Weights of a small multi-label image tagger.
Model: 21.5M parameters, 32-pixel images, activation squared_relu, num experts 64, layers 8, width 256.
Training: muon at rate 0.0098, 34000 steps, batches of 64.
Data: trained on drawings of small networks of dots and links, 195000 training examples.
Rows from block 4 of a small multi-label image tagger, named by matrix and row number. Rows with one number belong to one neuron. Each number is 500 + 50 x the weight over its row's rms, rounded and kept within 0 to 999. All counts start at 0. Numbers have three digits each.
Before each neuron's rows are labels from the 100 images, of 14976, where the neuron reaches its highest value: "strongest on" is what is common among them. Only what is clearly more common there than usual is listed. The data: drawings of small networks of dots and links. In brackets: how many of the 100, against the usual share in percent.
# fc1: MLP up (model.blocks.4.mlp.fc1.weight, 1024x256), inputs 0-85
# fc2: MLP down (model.blocks.4.mlp.fc2.weight, 256x1024, transposed), outputs 0-85

strongest on: eight dots (100 vs 22.9); laid out on a circle (100 vs 49.8); loop (32 vs 11)
fc1.265:471567439510510490421493480515495445506502336402450487394515527465511530419488592475491541480406488488531517525384439597515500532550508462548519525539483483479506469575472454429406494567548434458466513468481488455597468494478528364479495475436441499473564521
fc2.265:526438447450492508499426527408489555447516673486563529536478463476511540443505506452448412491535582483595451501522466513456452605523500550496558508493453513534456496468523524458531454458498485535533608468587565486498487491562459556502448484439392471531419371

strongest on: six dots (54 vs 23.8); random links (31 vs 11.2)
fc1.325:627473396469482577508519476592515499457497510403533530612564535468545489570458502490508528452503485456474542505520515478557473508478537635506509481516547506636510535427515505552431507526532550500504524567576486492446438568513540551503463540513529501478518518
fc2.325:536449502455538473418448439587459451489507522605415427481516460475517530513537522520452464477477439512504484444561497420515529537453538573535495449483515462416469512562523490505555459509473484509470525516402471559555472555580446511453421454416495435447491532

strongest on: two groups (35 vs 11.1)
fc1.690:532629538569468552555576472613454569447580484468446549496566488490477601505490557424529496419501477403498484499432495467531494368506536426559562572505533458482455435512502386571498455571523484468473507522445564483451491530444486473506504509414455444487503491
fc2.690:450430474472460350522483570481518471487506445526538463546488570483485541469488519552526493558522557625431500534501445563485527473441517517520497416517451515441545554474536559440445542472459526438471507517585459508461442452502485479534433554534465534512467564

strongest on: ladder (32 vs 10.9)
fc1.667:563620487437521440562445468560553560533502524517436472517489535415535490443481409495500448482486474499535428448461417533471562462533422469427512494493541458463547480496679466523406548425517469510486564454504515548424405475474450497488483526540497548512505513
fc2.667:512594524510561384535464496472498516542565498562536430499481479467474527506568511389535465456549555523461507477395491481456422377541485454607444429489540474458446499511443496424498496478532592507524473526574441460431502478556536494530445552462584567505502451

strongest on: star (36 vs 11.3)
fc1.572:471459503408528518532457510455575518477573532531441508527528498524592439485547536516416419429437459509593536500450492492540523534556529424447415486532518628610539631547515493489558453473616511468485386470445510505441505551520488600435547549517491533417425499
fc2.572:472483504492546501452503486547408485574586498488532443564472578531496493484473536416524415526546477540504534439439450472463522471557447609551527491528568489518440494388459415496507543559490511488434539486516469508464477470499583488378521592480522531628484575

strongest on: random links (35 vs 11.2)
fc1.57:612536641558502497497484465445500463569489415483451527541517493538492517521483474502557531447448514498414483502446503477542572515450548500528424504434538526502429490439574498448428516512475499474460515479423428471487470458491624423393621536529441506480438485
fc2.57:457489545416482449526542639459479494506450518545347470541445506419487528518520445472489545452569438455505513504486572541524515496541514482583494587457437528493466445515557510436502486466497500495450429448404542451440493463509557518469473514641461367606605497

strongest on: tree (29 vs 11.5)
fc1.719:527547492466574525635479527380487517490450524520527481531537574406475502652487470459493535458447492513570389467471523510607524537479467502546507510489508444522505468393600479531486557477500547437489496561462520502476475586455513578485500544543422497493541435
fc2.719:559441528464450508465540553555499517576344552484490560503424479520487496501568492526455383524510404456549513479561484446510408529550546521473481598509568502534517484505572447487568532473477477573439497561432429454384540590513502504550551515482421438503556468

strongest on: nine dots (43 vs 17.7)
fc1.515:440535517479474536461536554354488533452466547485544578489433505384496429436609411459520474467553579496606364471428425493441563475443560510466456567470474463540535518501508444555543554481433489463501531427525543352501584474463604368566447478451516566538496568
fc2.515:592508521516513555507466452633437471560566519496558479459453530481458506523542387486426472539490563497556584508498511489547484549428548457538445443433398469490462528472516495514507539517523549423499445480393526465529395595556505437459462544460460486595515467

strongest on: ladder (40 vs 10.9)
fc1.541:464586490490537513503480542563423578494523513558491455500471556549616579495441443433517423515515576547575499468479517562495563522515451486497558460474462515456526439456547403529449517441559520461536474473390471488528592512459390493464515507441550486524463410
fc2.541:467507426475404401513654502562554385503466471512563483375497533497513521400563449493509549456460515531453399427449477494377473413514559470558489489603542556446459527430514420554545526597502560461544478565411495530495476565564485514567453478466498613466488525

strongest on: white dots (28 vs 9)
fc1.679:586575519480578539562496463516484448540448571403456462472466564504510494596507480509510610470389452506517527556460519563538505487496448554441438613529545374522385553529547631473551405510485480499454396450469458494488518499502567496407483505470451384574554393
fc2.679:508485396409644513490503499528471562426365498462412512561526502503434593578486473486486504452409473521514553521484514425517464451461548537464468514474481530533434562398593562615569542490472461534387452488541499525489482591535447542494488453516451475560461494

strongest on: six dots (50 vs 23.8); ladder (46 vs 10.9)
fc1.431:520486496487562491515433504542562493499457426506518494455378532534562513459475359509535519469515528541504462553492548522473478516516424590549455541473555471593520399519540516570461551504425425471354543349616507642559517482585423440547496501492553449457517497
fc2.431:536469611463559438478465469445530485506478542564422543599607449512549482491506635499445415523482493530381590462609414423533494453538437558629440588514434654522540590471489448524475568555478517454557524531486504567491439523504514535577461512518485555539530479

strongest on: nine dots (64 vs 17.7); complete (61 vs 11.3)
fc1.557:541516571453388510556518573534508506515535539430481514523517470516577466557507450569511538573469467592525514398486540425502554471440495540565490529488552489417571461543528551550547486509559546453501486578487517373461447495547480513553512478450533443471405446
fc2.557:516519526551505504461610549486467604574421427549541545574395440484489480409484476526548495551522543543481482587449490550479481480509470498486533519497468453491564497481566509579535460505504409502628492515475560452477556449543515493512472485501520473548522500

strongest on: ladder (38 vs 10.9)
fc1.305:528492414450561496601492494479429523498458481514508524539430568493470420508510453491509562483497589533529467462485509464558579617400504503517527491554518338558607571459597463493517505456384505465529476453493532548538582484553477464477588483508493447475544559
fc2.305:587533504534529395552469448499532441547502498485506496368522432492568470433525430500521455477565410436488507521537513465505403530560590493512490581417559478526467485514534501436519477468499484509482378572473469528378490499506514522411570457532479457562584428

strongest on: ladder (27 vs 10.9)
fc1.109:461502585425578470503462466458463537467483492420583524522530539449492516544548509517578414485541532496545494510511439511455465520431508519592508586490517512470476540600532566567451543488463480506463544610471558443446561460439525411418595500455463494521524443
fc2.109:568507484570472446468486505525447573504558465526556515477492594470545517470531507493460483536507530526371539481469496514465423483450577475558513475490465476561479476436384447425472573469481588477549498471447528508509515431483430474468454548514540483619440589

strongest on: laid out on a circle (95 vs 49.8); star (33 vs 11.3)
fc1.123:557605505513499514497476489546464589534550456569453531507501497389526357518499524397470465507551581572431580484480454479475551516555468486560472452542431433461569512447488463531501604475471463531525534490494485563478416493491582567509525559579563477496391472
fc2.123:584562507502484434529503498414545499536461505519530484471502450463536591511564539493522423512462519486529510523493543518484507577507477542394449603537428543446388478448502503553479508491542462413503458573466552494417486431524452432554585521513499484505542492

strongest on: nine dots (37 vs 17.7); complete (30 vs 11.3)
fc1.129:457510474404571538558478519521535507502456448513461495486425603450441418535499538425524467564446570534449657461387426547472544441427537598422529474547447489529472526435549488487390510465429433529539495476484476496480575549521348430498560518555463488498412448
fc2.129:600412583466445419556433514506430475599465499447578511512571422522555494536479445533565490557479458534458445526478606468450441578481561568481480528455505536537545424653485538472523504572517503543544467497519454484412561477493476488447604493447474501510569502

strongest on: two groups (50 vs 11.1)
fc1.559:372584491430478472510524550555553474508482511463519496513489455437530556528521456504448516463582413474513539510401436492575470562461445557456508557466489444517379420539506474606475538433479491495544508478506482539508522516490494414528469455484441496475566439
fc2.559:389525441558501474460589558433397569568505476482553526504430450501513563494513546542567429542539427532544502564457486505498509524514432476450587413493513499439482547492435516456425542572539478482583526465491381499446486448534544576577512553492423490475409508

strongest on: nine dots (42 vs 17.7); complete (40 vs 11.3)
fc1.657:538525520444513485581461466506462556488456494529528513520518497474492613533524518489514513532526514526474494484463501465497591449407595543531526512460532556506588490458555411498447505437582550469482552459487459468456539507525517529545456500533484451562566451
fc2.657:610475447565501441509550455439489505475431516520489533447551405482567454561549504533482470464452467463460484492534487487547400514536512472478518506537512516618503494433527458416563473542485425463483579553506482408443536561551527491493514525537497445503576460

strongest on: wheel (33 vs 10.6)
fc1.410:476504464455473525523441455543489434561476478561475489466516596525510475583490437475554559473537533458390599434440504485535505470469466495567482492498499510371504513545596461572470531490523497562568537494481495557492494468464448545497495491485547494428415470
fc2.410:404571525388514515488499570607512493544539514622619432422525501564482576381548496473524530468501449530504423540523448568544476490474538537505534496534484506433523492454529519448391478477502427473430516531425427556526532502526541444453455494484462448567466441

strongest on: wheel (40 vs 10.6)
fc1.63:450470581482458456486640401478552568603464446499521484497511414437637445541504578477540450501554545539538502466538511581402554565512480454566550517512464472497509481417581548561457542518476543483461534344446417494442492554525468509388514553517566476419492570
fc2.63:509517553560496522498416517499490457510508394566466427381554512599479492441543420547496559521424467472466532556458484466475479473440565505490455518547443563448433578459449477423470552476553465522492480608534467513559494403514555515503462508425538499578519486

strongest on: five dots (100 vs 17.7); laid out on a circle (100 vs 49.8); chain (44 vs 11.1); kind: loop (36 vs 11)
fc1.462:482459578378438524476413510379476476489511465508495459558491448430504515501532575573506606568329564515500529494479593593449518488498591480400526454528475504456559489480544565531526517495481488377561495541521522542527616518490553382622495507539564369518468571
fc2.462:543488480432469590416474511524431519536537492521481479595492465438459453574439434489570521496428471606565444460502519518568464462567529514539550487535522563500470572479498506506572539489479522479443533582441494454529461596483514575417491513522498589579516484

strongest on: complete (29 vs 11.3)
fc1.268:503548550541503552488528455519466442541522424433589472426510526452656555492542506509518456524487502486455523435444500600451528456425460441609522387434484477415475641506510475551528483516390509574502580379550529668534515478521530479558563442472490452490485453
fc2.268:546554506437461454386515469486469522587512451428492445501600505414421489459541457483510481516482544411484517433511463493524391548480498508403539625552515530404492443385604434461471498475570484525457425499380420578414481449521518491437545598388460482502525562

strongest on: ladder (56 vs 10.9); six dots (56 vs 23.8)
fc1.126:482638506437377573460483547559550467440535594541540545450364532518556438539549464491512540534469480527486463499404534509580588419456508528510539528466431532497540487523455479498429528494525572461443564465552482468485588471457427547533471445577550569533400462
fc2.126:509500487456464592553482542594576566502490404487533414488547534488474454442444509434536441474525533503510506580555517414438548475551478610413549478481520531408450515498446461457500498451518440530621456568478494507633527562522562547502535519463485463498552595

strongest on: complete (49 vs 11.3)
fc1.743:457547532446495525553427507427437524492492492514525502609475498505446507533568495569562537442452513524460528515538449566456618516518519462574466415455508477519579518428497473497455519530549489432425518433448415551452509568443471506532606489489538466489539484
fc2.743:630469556515502413547564456579508444586547548542507514444497518501530439409523475479456402567528565511447520507530512439530456454472466502381434517558481485555429481456465497492553505411475470472523432531398490531332467489614516509487487557466502485538503457

strongest on: ladder (100 vs 10.9); laid out on a circle (100 vs 49.8); eight dots (93 vs 22.9)
fc1.64:584467481505484518485452593477610573496495510579440564487456457417523457403459538512504446604587451568516428493579479504523530527463591476553492470433462459483432525448449478531452446511563539494573457515437420463486503522514425528410546511503640470485451555
fc2.64:504517456424544544541488511504514496491499584610537418483486457588507476496503500506568465530492433497482467533535549466585567516532485446474470445542525443647465494439456474493472559540563615487516484483396446479520486514482480555452532529537461516461508620

strongest on: nine dots (41 vs 17.7)
fc1.506:475493514410429512533479495502588535538542487426420560579539484443407466554508538519456540469599479494495474498465506529535614525449541576489498572479513514470523398475497464500466592517516540438523549572508400472586514482447497299510455488533521440463495467
fc2.506:506560570479409474497568564523529483425477523444557492439612501558454502564482398558484533491416505514596489524480453582567514600522430479454506460527530522485484494529462542472415437545557459471585519605444429549453494468494472521553492402457439475471540485

strongest on: wheel (30 vs 10.6)
fc1.54:501539494497498471526484522627499533452525484431504553442406433455544473438511547488535519525516519444499448500520436448496520506462533411485460557591488557510486462391526562507483511587497478527477447572518523557578438454600542363509561474512539538445480580
fc2.54:530449541535489410494444453537489479523484503507537488499540543522444427500485462506529532582591605465518414528528502465507415591476536461553417577469558455553569481422500446569462479416542466400485534560483518439531529478472513465412537398458534453523546523

strongest on: complete (37 vs 11.3)
fc1.309:604481427419585502526444533422555460506405508468480508526488436428433527560471563464532470402447481520546481524474538518519466465515529507505549530551532479520570510429613499510507537411521556487444559562508470587486534481450474518457500527572494436538541386
fc2.309:581437481501465463441482381557446439485399537571552520503503522510546446543512388497470499468496489497499449465513571451497397512463538547487529557481551497528469498569639497406565467455479452479461465497447483463520494599599551528605459484479504458544574470

strongest on: wheel (27 vs 10.6)
fc1.630:460599452448501550463442490585505471560530520473469481525498455503464530414473500379519477507508442550484517471472319661538498452550561473487477458490532526507514484573514548493469590497589540561566534480505479569479430492415501488388473521476484510425443521
fc2.630:429397423433519515530510603493508553585508477527546510530504456452447485549483571497548446513547444532506465437499555426530577500530522434597482477472407565443396514485505394413464518504428537486465431524505464504512466494593531505559450514470525444485548432

strongest on: tree (45 vs 11.5); star (33 vs 11.3)
fc1.112:566403543507527508467445456500437468486451501531494526560533534431578498518501347534488522489410503548491485512363518535588515449390458521514589499518489466522518586402469375521500579542559367461503549543530465464450506451554487509443497514504582393568447460
fc2.112:457489421438524560609516505492507518468424399598470449452486505494591467485532462475501508447551465427517487534547497477667575461471525534492526478398486499458576452436500578513514529405514557498488584530507524495509556542505510555533483490534554512535517485

strongest on: nine dots (44 vs 17.7)
fc1.369:512490366520509528484564511593480436453493600505539484492491504465492437515508454464557562543465580428481468571397419466563635530517478482561432511465548498450539549443480493409482421520430496513453445412493495458517503415497490577631496541526497505529538534
fc2.369:541507515380508497585445497459497481497404518461531506490529473469450513515471438489483458398473515423487458506455549609554511498444511569474524480519431461494480517536460428517506517435452549608545487585509522538497428667437505473487466565515486528495389469

strongest on: five dots (100 vs 17.7); laid out on a circle (99 vs 49.8)
fc1.399:477497558463482525505513525435423499508458451467427459503531527417532403494541564581526587463397621597518511475503548566513549529527485543505562447526464607507642494441552587491527422488411543440485555416416562535491551517554499456525488493460607474486523668
fc2.399:523524423477471513523460461468568477471549541509580482524465472476601523586443524496531444539389497457591371414522489581473574434559487587601431558504551492551455532532515425500539443550507481472561559593463447534501479531497496489460497529517547541480455503

strongest on: tree (46 vs 11.5); star (45 vs 11.3)
fc1.472:527466544511591481560555436434417448513483445544432520469533524540588545517448524496512473490602452516526527561329431529440531489411511554520594601426527533461430449516504521482466478474517555613405504522501490505489493530514441514471521561575526497500467426
fc2.472:483526521426447565495437474529553474554507449457463496445584492446541503461495439473540479538502494554531556569482467486523469525423553479594489517489533548451557591475567537557493515492520475468476454520558521521425455510397499477508525523451572542613523562

strongest on: two groups (31 vs 11.1)
fc1.91:516502442525513485392526484562494512424459475399482509579484543498479510455509539460443415498574549553461452483561466465540560435547485500466475572517501519524492523453594544581476505520495527594521495450459526572390533539436459476508515557521452486360494597
fc2.91:470526489467460474538428457524400532532489540526575412435480530545555511435497445516546538400475447465600578482459545512412493494465514479574464399549448406484525490537421501445424467486515463414449495491493564490526566467550524575526467553573476478508458440

strongest on: eight dots (56 vs 22.9); random links (30 vs 11.2); tree (30 vs 11.5)
fc1.612:482458539493498540602440443419528469530547521448533504517534471452550463408499467508502530468532467548500472535530502560545481589557513439457505566515552451480511582489508547422498517461438554506475491558504544551456576459435505492471486511510518530523493497
fc2.612:545464507500528497365487512500512521518561496423584431464541445427620510446522471519364521465542549519473567503496452547572552483498528472544517431559582517543622518500464432519485453506455445443476590516615485492513473626569508564598503490613450551540491499

strongest on: loop (27 vs 11)
fc1.247:510551473543532523488460488485430457512502576522479563511527501479592442484497506552536496481550601511557535483472513466464549458474449496567429424476525393435532524455594486516531390505356486515527486504471496553499549551475413511589521526398444567447591540
fc2.247:492514414491575467543509512488541497493497503519526512458420485503545448584526423543584430480570461533498468489426549534518498516517557493424507542588516491510486468544444416532488556502576557527540546550545518497642377471528520446381533494509518438577500487

strongest on: nine dots (56 vs 17.7); complete (45 vs 11.3); grey dots (29 vs 8.3)
fc1.282:480519526459540480501386489487444533474496469544492499563506589459537525481522470444579508394591543462526482482487460491455542451451516590425525558444481393422561532507544484444444574453533481550545552539515539567446561508432459528497513474500479443579504412
fc2.282:630529482562557396422423500457481500543522439457533557544467450450594561466568506453530443579562373500432473523523524567550457546426579512478525515459505541466560522511473484426552543449545458482453482610542502494484621494499455485466546503549503526550504541

strongest on: complete (91 vs 11.3); seven dots (54 vs 17.8)
fc1.762:557408429499550480490508560482487507519457681384488512491399514610558448503472412540549514557535464548519512481539445492480375481511493420542465438442610538512541457469560537471652521512487492516609473557522562602439441586464516524537598500424567456426436490
fc2.762:582590482484516494509537469440408446533462375584498469483566467550473537446498569474548542577501525565481426578448574507491560507469511519575556553544527499502496470506525466534457485511619383441517536549449468442470555506562434541396508489542508510522505484

strongest on: complete (68 vs 11.3); nine dots (54 vs 17.7)
fc1.443:515527503474549538565483479510505547508518564540571520533544508486527562408484572414550461517475483509567541499474627539580553459453567534427504534452560490508520535596536498429362543430542491503502522479472506434465544425424447461493562519503410457561457462
fc2.443:611462547454404388468538499462480444497500474479531526576534424465496535511479506449504472522465487441430539548512545568457506595475517437427484450538584518514559467627511496409527509546522523455500478532526443453432613487514425506536515547551543522557518467

strongest on: random links (37 vs 11.2)
fc1.30:428486513493553503506475534362505459498517471552485386404516574392501594521557486506580482364508500450446560468548506440529503441524496419612487450478533553508575502424446467505446521487497485477506525550476485508466511540474465493572499550478537442544470458
fc2.30:529437568482541562513486513515432493427434603530453480454479456444541446556458474480334478594491565513466503574520460454591490328481474459477468554501524461522575486475502566553498493487426452477486514393474543479568547444481520496598437559508503467462454583

strongest on: seven dots (58 vs 17.8); star (35 vs 11.3)
fc1.604:566573536476569458569446445472541474493545466493548480529565603499523598548347484566500487487451531460499532479536478523516569546509458540480538478522551471423405503442451528490412537489523487510495560453471469460467525447498435418461494520452396545438465438
fc2.604:573527490434490445469457399459519460513495418510464536456484496554499469478498515505445431566499554495396473480498554480484509525439492506498455484528483492542489441462489406519497557503469555505543452470446503478544479523465514467565530558440503548401529521

strongest on: chain (27 vs 11.1)
fc1.22:511483533457518534475514533496467543490514576531460537556506453513547507494502501459502412477502552486460361510471438538509556500422482580629540494448480563490458526485410566556556510466378509464508529512509464506444556484518552500440437495504479573560530587
fc2.22:469597461553541436458463527472493401529461557505476516552458381463479425510594508529530471574572516406506381455540450469515448434418553439581432567441550486608471471423543522522524454525531518547573578441523551499481438550561532497429444469505472520576475532

strongest on: two groups (28 vs 11.1)
fc1.248:517500492438549414535544513562491532507457499449441481525476595516543421438482439434512395576403435488485544451563467418527567528536535437594453437457382543404506576453547527430388573502547521486551511423472473499416494508481458561512466510536455462483465508
fc2.248:527502628512424404501494513416552538520490450508453516488545477493538546456466490531467528446472547541534438573385499509508509440525402552519537556488503521439519479622449436537551418498432481461520422505581480420474627457549559475551614500451478468508524488

strongest on: star (67 vs 11.3)
fc1.216:473523516527607519573501558503578560470481624524470536519522544448432417536500452489502512532473524443525488477477465539535466494590444452455491493493478472536467465521392465498434452498461501491527509550472474506506519505482465460526516471466477384538541557
fc2.216:490520518587479546415555529513471453629499506506537446480576459503512450496500492557494545468473490473526527437452494490550450521416545523498440478521539418566510524518453544409536463581503458433474492520524483492509535515468466585448457516492435498502592548

strongest on: laid out on a circle (99 vs 49.8); six dots (76 vs 23.8); chain (44 vs 11.1); kind: loop (40 vs 11)
fc1.99:590535512575512484476513495546437495504480475444465511492489558480466505516502516527477573492562433485469446517492583530427587500505464500488486476463578451542511498546475552466498568498477556498534484608496448574499605393459417545487517533518497512528522563
fc2.99:501500523419392433505464467553534552457400526504610524477439485488523540581496535567542505506481522449484524457432527554513392528525539538567568462473484445545419471533654525533533408500449499509432435474442445461472476545527496461370534514473498522498588436

strongest on: ladder (32 vs 10.9)
fc1.591:542495518501433343482473477425582515511485496583468456514471490509565537520525488477546494550558482477421470364501492476580575457438449475508522534475499516436512541519584483515509518437454495432615472466502620551454541467477498459461505500560521501495534486
fc2.591:459562498439479309470540472487577582500493507543504525430471455581425489500502491483555496468506622478521504524461577573478544407486476483477541434501585441473483494491576583487567497442514593443482462435479452521507512438471462508526563488379509554466549408

strongest on: complete (28 vs 11.3)
fc1.749:569484440550527489529516540493499533448448539554527488509520580412525424631544526501486504526500545466526635507460476571519480482512428545514462508443540416528530467463431494400523504566486499513492526455524497371480458506491566457482472466507556494516558460
fc2.749:506560464392389464482588510578455568413534473499503519508501490539569520510470536513476491543527544525480458500526521546538488540451541425408557514495526500458436433445584495547523567465436499464476524516504563590532436426517551508494608483510387451436482538

strongest on: loop (36 vs 11)
fc1.689:543474537503621499496446443564394433500478417424441509515465495435464425425525474488490459454422556537471485501535482521458471479449473547402471491504484547498534569480551496441526476477417482548473467459581491472404556470518431578569514523423515493440599531
fc2.689:488427550485521458561486488510519445493539577470550486535438511547467502470497442460522581477558503533498557487444483518549606493496500524587560467529535487380407537322527529463466439601531426446569504561456522480490563509552491520477361526510494495533448451

strongest on: eight dots (47 vs 22.9); complete (40 vs 11.3)
fc1.288:444474523495546524478567448513604475496462348493397493441501464470514464424486532484424505447468486577469509511505423497514630524464622422486421519449483510447510420565525514478439517563516463538518476426473532531519480490414545398442549471406510511493547422
fc2.288:565532458445497530548493531462524469484491619462642472435522510505570558523532366482471457454521483562545492485483443516554466586494404500521481544483553453502457434419492462441481459544441489549535509506514574483496542403562449509540456536463457463503450467

strongest on: square dots (76 vs 30.2); laid out on a circle (76 vs 49.8); five dots (40 vs 17.7); complete (28 vs 11.3)
fc1.678:455502486450532487497447415434508564436469448470494517535474473433437422533510506466498424595598516447481513531445519588569510551435532411537479514517480578451430465493449622531541508514555437502498620444602453569504467530592454493513560482517483483554632426
fc2.678:458531511493469508492608540555556569539518493505473450446577386473497497454484541515410650510414508459490549452489427444565422458503480511518479504457605422452489508546485515614522501450387548454472535477470511511471504435457481489459461508541528487434504521

strongest on: square dots (100 vs 30.2); complete (96 vs 11.3)
fc1.283:550447481571485486493460521624487566515481576366461481538511513518484481496462448581502531449394493508577542511478382483375531475456464481468476491474511494480412606367534467548506580526513522548492546524505499488480473511387603468575536498456588570508464490
fc2.283:509494482536464524504555525437464549564497533458531450539451548598519512537568550491445528551465497588475479515511475503486459533498448480575522492499485490520550453572606570575480518636498347474556504451485513513398543452512463475488554428461493509509450520

strongest on: seven dots (44 vs 17.8); two groups (32 vs 11.1)
fc1.128:430542486473510526527506518542525427490535392413498494497571625526429489493484451415478575483519549530474475516481469395437544543484415456537535513509497429529507526504557410468359470481491479579497525471464441531479390568490401484462585503478494439491594493
fc2.128:525560478471445364523507473566458540646456504478514507440523536535536517386481522471588442555491441421413563531508581450431469519465581575566467511474447587475442448545561565478476544454514470486476512407522447487514540464579431428484449521510473489526487487

strongest on: wheel (34 vs 10.6)
fc1.107:480622447495508507568509492509563590523451493516529409417470619408577439428526541488532548473443490512454476516571468483544436513420526499536480524486536449502489547505509516523470409545422450483492554487493504433484483521465473445437453511570477553570556485
fc2.107:449551438537471478461523456529471511531572565393613464465455526509547490437484497510485614532529490544461543590453457518485442543612514380581519504572533444511493490492512450511500514479458566426449442436487473498464525567550548482540487515507455456450475542

strongest on: eight dots (55 vs 22.9); ladder (41 vs 10.9)
fc1.278:486530418487495513564463451416498429468458479449463493481536573432570553437569519417554561502572514483450516494414416518524582458437479489519501456469555462511513484368572390501469445549447468484606523445504526532349414460510453457522483576396496504553447534
fc2.278:445536544392478417534514585552500544537492487502652492441537469573639493568471464492469455504459504515468482481452503488437531528505570466397541542486424506385413524649574567497552451565483504550529528570567548456442575511582498501486528467523407483517592493